From a checkpoint of a small multi-label image tagger.
Model: 64-pixel images, arch wide_resnet, depths [2, 2, 2], widths [96, 192, 384].
Training: 11400 steps, batches of 128.
Data: trained on rendered roads seen from a driver's seat, with toy cars, trees and houses, 72500 training examples, 20.1 epochs.
Rows from block 3 of a small multi-label image tagger, named by matrix and row number. Rows with one number belong to one channel. Each number is 500 + 25 x the weight over its row's rms, rounded and kept within 0 to 999. All counts start at 0. Numbers have three digits each. After the name is the row's rms in percent of the matrix's.
After each channel's rows are labels from the 100 images, of 14976, where the channel reaches its highest value: "responds to" is what is common among them; "patch colour" is the nearest of a few named colours to the mean colour under the peak. Only what is clearly more common there than usual is listed. The data: rendered roads seen from a driver's seat, with toy cars, trees and houses.
# convs0: first 3x3 conv (model.blocks.3.convs.0.weight, 192x192x3x3, each kernel summed), inputs 96-191
# convs1: second 3x3 conv (model.blocks.3.convs.1.weight, 192x192x3x3, transposed, each kernel summed), outputs 96-191

convs0.30 104:500484472511472497502454499493488498530529524500494524514476490478516486497521488495510463487497508481469468468459512467530478481521452513564501453506487492508509447489487495481469481519478462494484554519503473488488493481486501521480490531498496484473525507511495478479503473505469497522
convs1.30 102:472537509500482507527504513513535542520444503521513495505519484563488515496474497504518542534525532499497536512493510515514477513484489553442481486503538507497512546474539508488497523513480529474490530508489510524486497508470548476493460511501475525498499525484461487506492509484507504478
responds to: lamp
patch colour: white; pink

convs0.81 109:519503539484479487495548493484473485519493462490484484503528520494468513474505486518495499480485499488490453526532498485477519487602516539466501519489533504496462493469477495514501481510477464499499537503485475560522490484500461502488533480479475464486509500482492512510513490535523485446
convs1.81 108:547497507507561474524481481495467464517495515516463494513481465444490473494498516494465486508525514483491513484502488491457461503503464517461497504470480498520533512498498495484539473446491492481497494543463488504511542474488466508474517500525513470475505502411510470484535476495467521471
responds to: snowy verge; dashed white line
patch colour: grey

convs0.144 119:494492559502484468512510492492500495482514498451526530526495510476497479502537505519529465466497500469488471494479572455463475507530462518520524503492511469488484472528489517463471482504469529550547523521500539538477455460507483519589486471489523552522508505504492493504480506515537505487
convs1.144 113:545503508547524481506479527470568478484524508510495526508498501456523466449496533501482517484519498510507510502510543518498462540449467513521480505479476518516489470472518522471493489514498509525543465509525495548507478465507533406504521470509497507521509556524488497495527540510506492504
responds to: dashed white line
patch colour: grey

convs0.63 092:502482519480510497521488506454533543500491510500498497463473527511506538492484513513525491496499512490500527538524502528505529484511526471479515471491485476489489458474492445530509470469506505525510453496549489463494479519507467486529509468486503462559469459488469469557540494521503505460
convs1.63 087:517511499496512503513530523489513491506529533492460483503504518539527543526556488455459495509545491530521491525490461571504468495524495498468460471489513477489494479459511510454502502561479481539475467495511454511504519487493529549492519485475531482549520489517586507508488479505496501498
responds to: barrel
patch colour: grey

convs0.25 104:524500493452532484506545475488503495470482524455548521518505517517504471508460504481490455509500486475502466494481517491524490494514502483508512530501504513502479501481480480510483477447494477514516507497471499491493484521530540518533511513472461501461526476506525458456493535523497530483
convs1.25 103:518428536458498491534478468553529521472531492479472505461506504497513533487541481533491512476488472541528498480511521524499474496486470515506550450508501479493455476489464526504511469487490530513499507556495520515490547506507492502484497514452485501476492484539491521503500490506495476514
responds to: bends right
patch colour: grey

convs0.70 095:480516511484481466520492516515472493502495514547488513502488497459483459493544510500556510478494510501477510475508489521496521484491549505536461501500495495491447536511474493549501516509512546509528486484529489517507512490473527469445506514537517477464504574543536504508511493471448495510
convs1.70 105:478489470476497542466511500522464511503484517481487466509488525510497466491500490509468490520497457498483515550489514507471493479509519446496493510443504511480488534518500508516514523507467496494525490485501443512484472448477490469483562526458472471485505481552533498537541515508551468490
responds to: barrel
patch colour: pink

convs0.164 102:503479552453441494488452452512497484520519501475474511517521494495525521496495493457515498514454508522515526477526455504484499478537502493520494479468451482463459498499480486451528498473526465519506480516477466509497461470489463515497563492481485470459483570497497451487474473514471537506
convs1.164 109:518484488502505465495494496444476543549495521492507485502482509454508493503513492462462487472517522510492513563549503494510515474551501524522488512478514533515521502501490489516516497507464538516513472469495467514531487534621500505492543511501456494518500509519513512512485540488510495488
responds to: truck; straight; vehicles: two
patch colour: grey

convs0.18 101:478487486482503501494475530521514491529505488490491494478470453522507496532462536511479479493505489500498550511489498536471546485496469484501511486468489443476528485483529519482535547513544493544464501455475502511520561550576509550485501535522531516533473472479470473510466490504482537490
convs1.18 122:462506466525493504504506504523517492519509453484476503519469519459487484459470487508481512522439463482507482465452498469507455476471474503473476499509511525497473489507506503507502463471503480460523482477495499514479416511522443445496493451456498505489505451479520516484496511476485516482
responds to: tree
patch colour: green

convs0.1 101:506473530484476565466485509515515488507516486475512520474473529480481508484520491480539508535488479529538487473468490525469517471487510449445533494509498503452528489493462486508491466563455504492510499513506525481514480521469465526538496521505509520518462501481478497465475544506501554474
convs1.1 109:525478494489502447450507510475500481553513515479505482497528528486487515501492514489484483504533523542547502516480512481515456474492457494482509525493511496481504531504482486505478478495452523476487499543489522533480506515442509425502529477471531484508470519484500488534474426511464505510
responds to: pine
patch colour: green

convs0.34 107:474493505537411512535558516469483512499481543532466517510491491553523483444500467490528497484490488488504521487513487472567485488468480503480553510494499489485523506493530493472448513477507491495494484493508486523540502479484460509521523492467503489520540500474508472508511477472476450514
convs1.34 116:493510476479500488504499455501524516469477494448503521478493520456507442453489513486498537502508500491457510462510521534500477565495510474511520452525518498510514522528520486497481535457459540555502484494496526458462508469488465490504460486512498494498535479487538516507488548511464455465
responds to: house
patch colour: brown

convs0.46 109:482533500483470519510493476495466500491463515498480481510469479530473471520508517551490531476503521517481468501544510517438534495538490495501499505516466534476470515552476492476509491513538508478474520516534481558545571498492530499513496478509489484528517527495472486513501499488513487524
convs1.46 105:522495507514578552457487505463506493471432482520520500515526493472477473506469480478486523524491504494508522506522505474429467541472463507497496496490521472523477496488506503463485460449474494482522475497504510467519501534520480515503528507476489484500501452490499482488497537509480496480
responds to: snowy verge; bends right
patch colour: brown

convs0.98 091:484522502546446487486509519470493469502482484502481483501514565509472451478521472489508505460481502512481485484491486506520498475486467515481490505550495469531477442484498527468471506457494517480520522489484472523497444481478501505459486499501485490485493493468527537459521515492477518548
convs1.98 089:525476487444524450482469488509472508519514488495513532522504502487498478495489481478512485508496504448480526493536569535480496497501525471495503520495520494519490507465500474477480487493482501532518474459470490461465490529500513518462503465492544490466512482455500529527527459535518480476
responds to: dog
patch colour: white

convs0.92 095:505470492513451479487451494496515511502532508475535462502497488493496499485510482520493487463490508477486481478514449501449462471538460507480526520486525502519449477524462540518467514490471508510507487492495479523471465461486523567493556523468487460451504501516448508515527573494546529504
convs1.92 098:473512480521520486468510507469508445546514433516475497534478500488531463512525513521456501511480511486457488524517461493530508497460494496462495497470535457529491539474504508532525503485482515496510495473468522498505454525476475484540470524496476488517519521446502494460509472467471480458
responds to: car
patch colour: grey

convs0.161 092:504472505511507462478502488444511511507520513553522487502462489465456491488512528490487488450515512531474475487506478531523480522491532442485486547470509487469543484528490471477534486519514503456505475455473522540544494520518442528476493463502504531511486458513501458476577500518504513552
convs1.161 097:485532528475499494504498476501487462515499488504506467472484492505467508501503460517500492478519559542511469521506465490528510479525545509488470541498497489464489506505480481534474503535515488515481465517512483514492520481426506487496459478505503534497525465538466488471501467491507515468
responds to: dog
patch colour: grey

convs0.122 095:503473465494450479522498508509511486500478518459515493535507468500488523507452500477483497495493463507448493490480508490498499518539519488484484444491460509478490459478531500589479508548485526483476502543478502522528506500521478485494511504483508482499454546487502492496541539502530509505
convs1.122 089:531540489529517475533492469504488479443479446497523483511491538480511492465503489502504505517512520516511511512455457483500467515570468485501484492523487503499481505522492532507460493504527510483506447457508502443512465484517477538509471495509513480546506554498516500496467465482517461509
responds to: car; vehicles: two; crossing stripes
patch colour: black

convs0.108 102:532533524496454528525476497537499517522467477463506505477483481492492517509482470509491530481493527489498497486549497521491512499487525479510521526459485505507537528467475516462489546495459483532476458494512510527481489519496498497518522488486558444497505483508507530505553475523476492518
convs1.108 094:526462533512488440473510536493514477491511499462501489451447465474491540454475491470490484503524523496486512505543498495496572481532503467522516442497469517471471499497509468428486484498510496533517465492483465456481513481517510463484491513493504466506522472493489463520509492472513497485
responds to: dog
patch colour: grey

convs0.145 109:453482503496434478535507489508488473510483519515498527493495552478505535535499491506493525506519523482472468513505471461483472487513454521530454503542499506487509489457489493495465472512485511484518527496458527485469468476495467480526484484524488490517492508507514498475481520550501448503
convs1.145 108:496480494500543500532515509490513480472528552542531536473496520524515470497519497537471484457491539470485539509485509545488510515524460512507504499532534514511515490500467491480506440536506506498507521533473461523534520477509520534526501480523544531509499530545477510506513492531505505535
responds to: lamp
patch colour: white

convs0.71 091:475474500483506446496496529494482469491508506477472524478492486482543499511483493507523472489493516544527480522476496496449499535506495511479488468463487505513507453534479493439492466490542525541487467487499535435512480483501501513479531501509495462509508499537552508476462542507470484481
convs1.71 097:501469526484536454492476502503496522503540488490493525526493487468463517476499512509497485507488497539473500464496518500503466473534559449506497505587517505535508511496540495533500441551511513535523500541481477491513477484490507472501510511499539493505505485523485477518566499489471558505
responds to: barrel
patch colour: white

convs0.99 104:525502528474442483490553543479515482494471469481454534546488499540507507508510538480501513479468528501498480503536524495509482499489497493498510521477488500502497493509512515457487480458516509464502519488529494501519515441488485464506522457509525502489507476475456489529477538502494531499
convs1.99 094:453489526471521492502493467528497505498473507468479516504487462482491508453423491499513480470479515486500501488505528492491560499446484511476478521442516502472521506485489467517497494450480482534490499483509543534522499536515473504465469497494468507515505473480468496499555505502483528480
responds to: straight
patch colour: grey

convs0.119 083:489486480522457493518465478529431488519466510453512498501554501513517473524497467496543525464521525532498492439478459489477516492480455474505464528530473441486466471514458497514516490465508482501447471498466523515509476445517492498510526461492529510496460529493485470484480491501496508477
convs1.119 086:526527499519500454513513507460480492476489455509504473516483546436479469555490539507490532519495437503526465482520465490498498472515491502511479506520473497484482447499514486479512567514533517502481443454552462494537488494503468468505509466521479495477543452489479467472477508523520511483
responds to: dashed white line
patch colour: brown

convs0.160 110:493443494496543505519477508559591491468468508476485492503495495463489492488486470497471498519520475500488489526494499471496477516482516495525491463511533482486506501513503505520468529507465510501472492499486497476549496543523492522515490500524498494509558504493448510472508494502496489483
convs1.160 110:589491514472471531495488505500526512516503492527503495489526484543451500489519507513536526476497483497521511506510514485502511509477496508474520501472501519525519499532503489511472507458486483493477521504492541494496505524463541516513488538498531508531496559429488530513431495504497461579
responds to: sandy verge
patch colour: grey

convs0.75 107:510487482545527480502507480515491493484519459511489512494478477520481483416532439503502451493491458439485553541543466486465507507458520504499538486471469509458498531484498501538478494454505524505529520516485495540523497512511490524501488512503485479533498559467503495495478515514538427515
convs1.75 115:489485506525471533540461481525497484516449508472525525490467461522489497474454482482480513496481474482470455561496481485470518474501511502486490504471502479474500526426501476508527485446455471497522524501488486485507486543489443565482485516492508506483502489453516485492504530494479499529
responds to: sandy verge; bends left
patch colour: grey

convs0.189 105:509495464478490512468509475487432514483508475467546532507473480495534505472488481553490468462494544438502454506519489496457463518541518501512501502467525532514511446457477503499500473477491477468501530483521466538510518481550506498485498503516512502493506502529475483524517497526499459488
convs1.189 097:480512499512482500495527467523466458498470530469531489491467489487570538533482493461486509508507487482530477525503509518513504439490475523499491495494501471498443517509503504513511478483454519550468546512526496532480534470542484486521530532522487488534517502531520495495460507506543515500
responds to: snowy verge
patch colour: grey

convs0.105 099:502486482465489520486467485527539524517479486494535554527464499533490521475546489512448492511492521489480515501481507490509500505466517502490520506459485463519528492464483461506472515467498527563497515531500509500570516501474484489513524472483482576503516503482483446524491470488500503521
convs1.105 104:513503495466468462451515475470492477481486475468525496477527471502515538509527478438466481495511484531505481461534499494536455515485480480507462483451490467468488469501515485487498493492478538466495484466498494521482486539511485478536517536494454522559527476487500479464500515513467509497
responds to: barrel
patch colour: grey

convs0.187 134:479515479484482530521484536562555497508525500501487467522491491541483514462510481503494477493443473516504483522530496527481479500448488512496492477512476468515531506511526522508449501480494490486508474525505485455563513561484495501521505475502502539514492561491493509494497473487492495478
convs1.187 131:515484480473464491526490482506522486538481504512525491491481517535500526459478456539467462528477509488515492543491508500478482502445536475501481466451509499494515491508519470483479500486495496466508494483501533497487519551499473461472477512501475506491523490509517501501480491482493497565
responds to: sandy verge; bends right
patch colour: brown

convs0.31 105:532451491437501481513511487494469476487513528489494513493506539468517490444516475502548515503505477449458505494509494579495499522470504528475524527518497472521518460502532505498508492476527494486526492520516493518488480480535520510501489535473517459449484491476493503467497544535463524495
convs1.31 102:505506495521466510498473534497510522530474550476522527509457468525524508527548510513467483507484519459518456489496481484487515492476496566514535492543487533489503502503513528536511436527502501534509518476439465497476507453544493523524488495503507513557476529496543486525541479487530536503
responds to: pine
patch colour: grey

convs0.110 098:495511466482542550510508503503525502525518494456504485447523474477498502518497495510494472489508531533521461515507525535474518460517500522518473480504515491473514500500535489508545507502504507508487506495460558517450517456529471462503495559501506523509464486488481489457490523498478536527
convs1.110 096:521445521505466532481498509473482499482469546464490520498499500470489536504455481484505507459504505543507549448528454497514512489471493508473493509505494441484491580508495524516489453467489512518470525523531516474548464546541468483514507497477511554517477479510497518546501532470517508512
responds to: dog
patch colour: white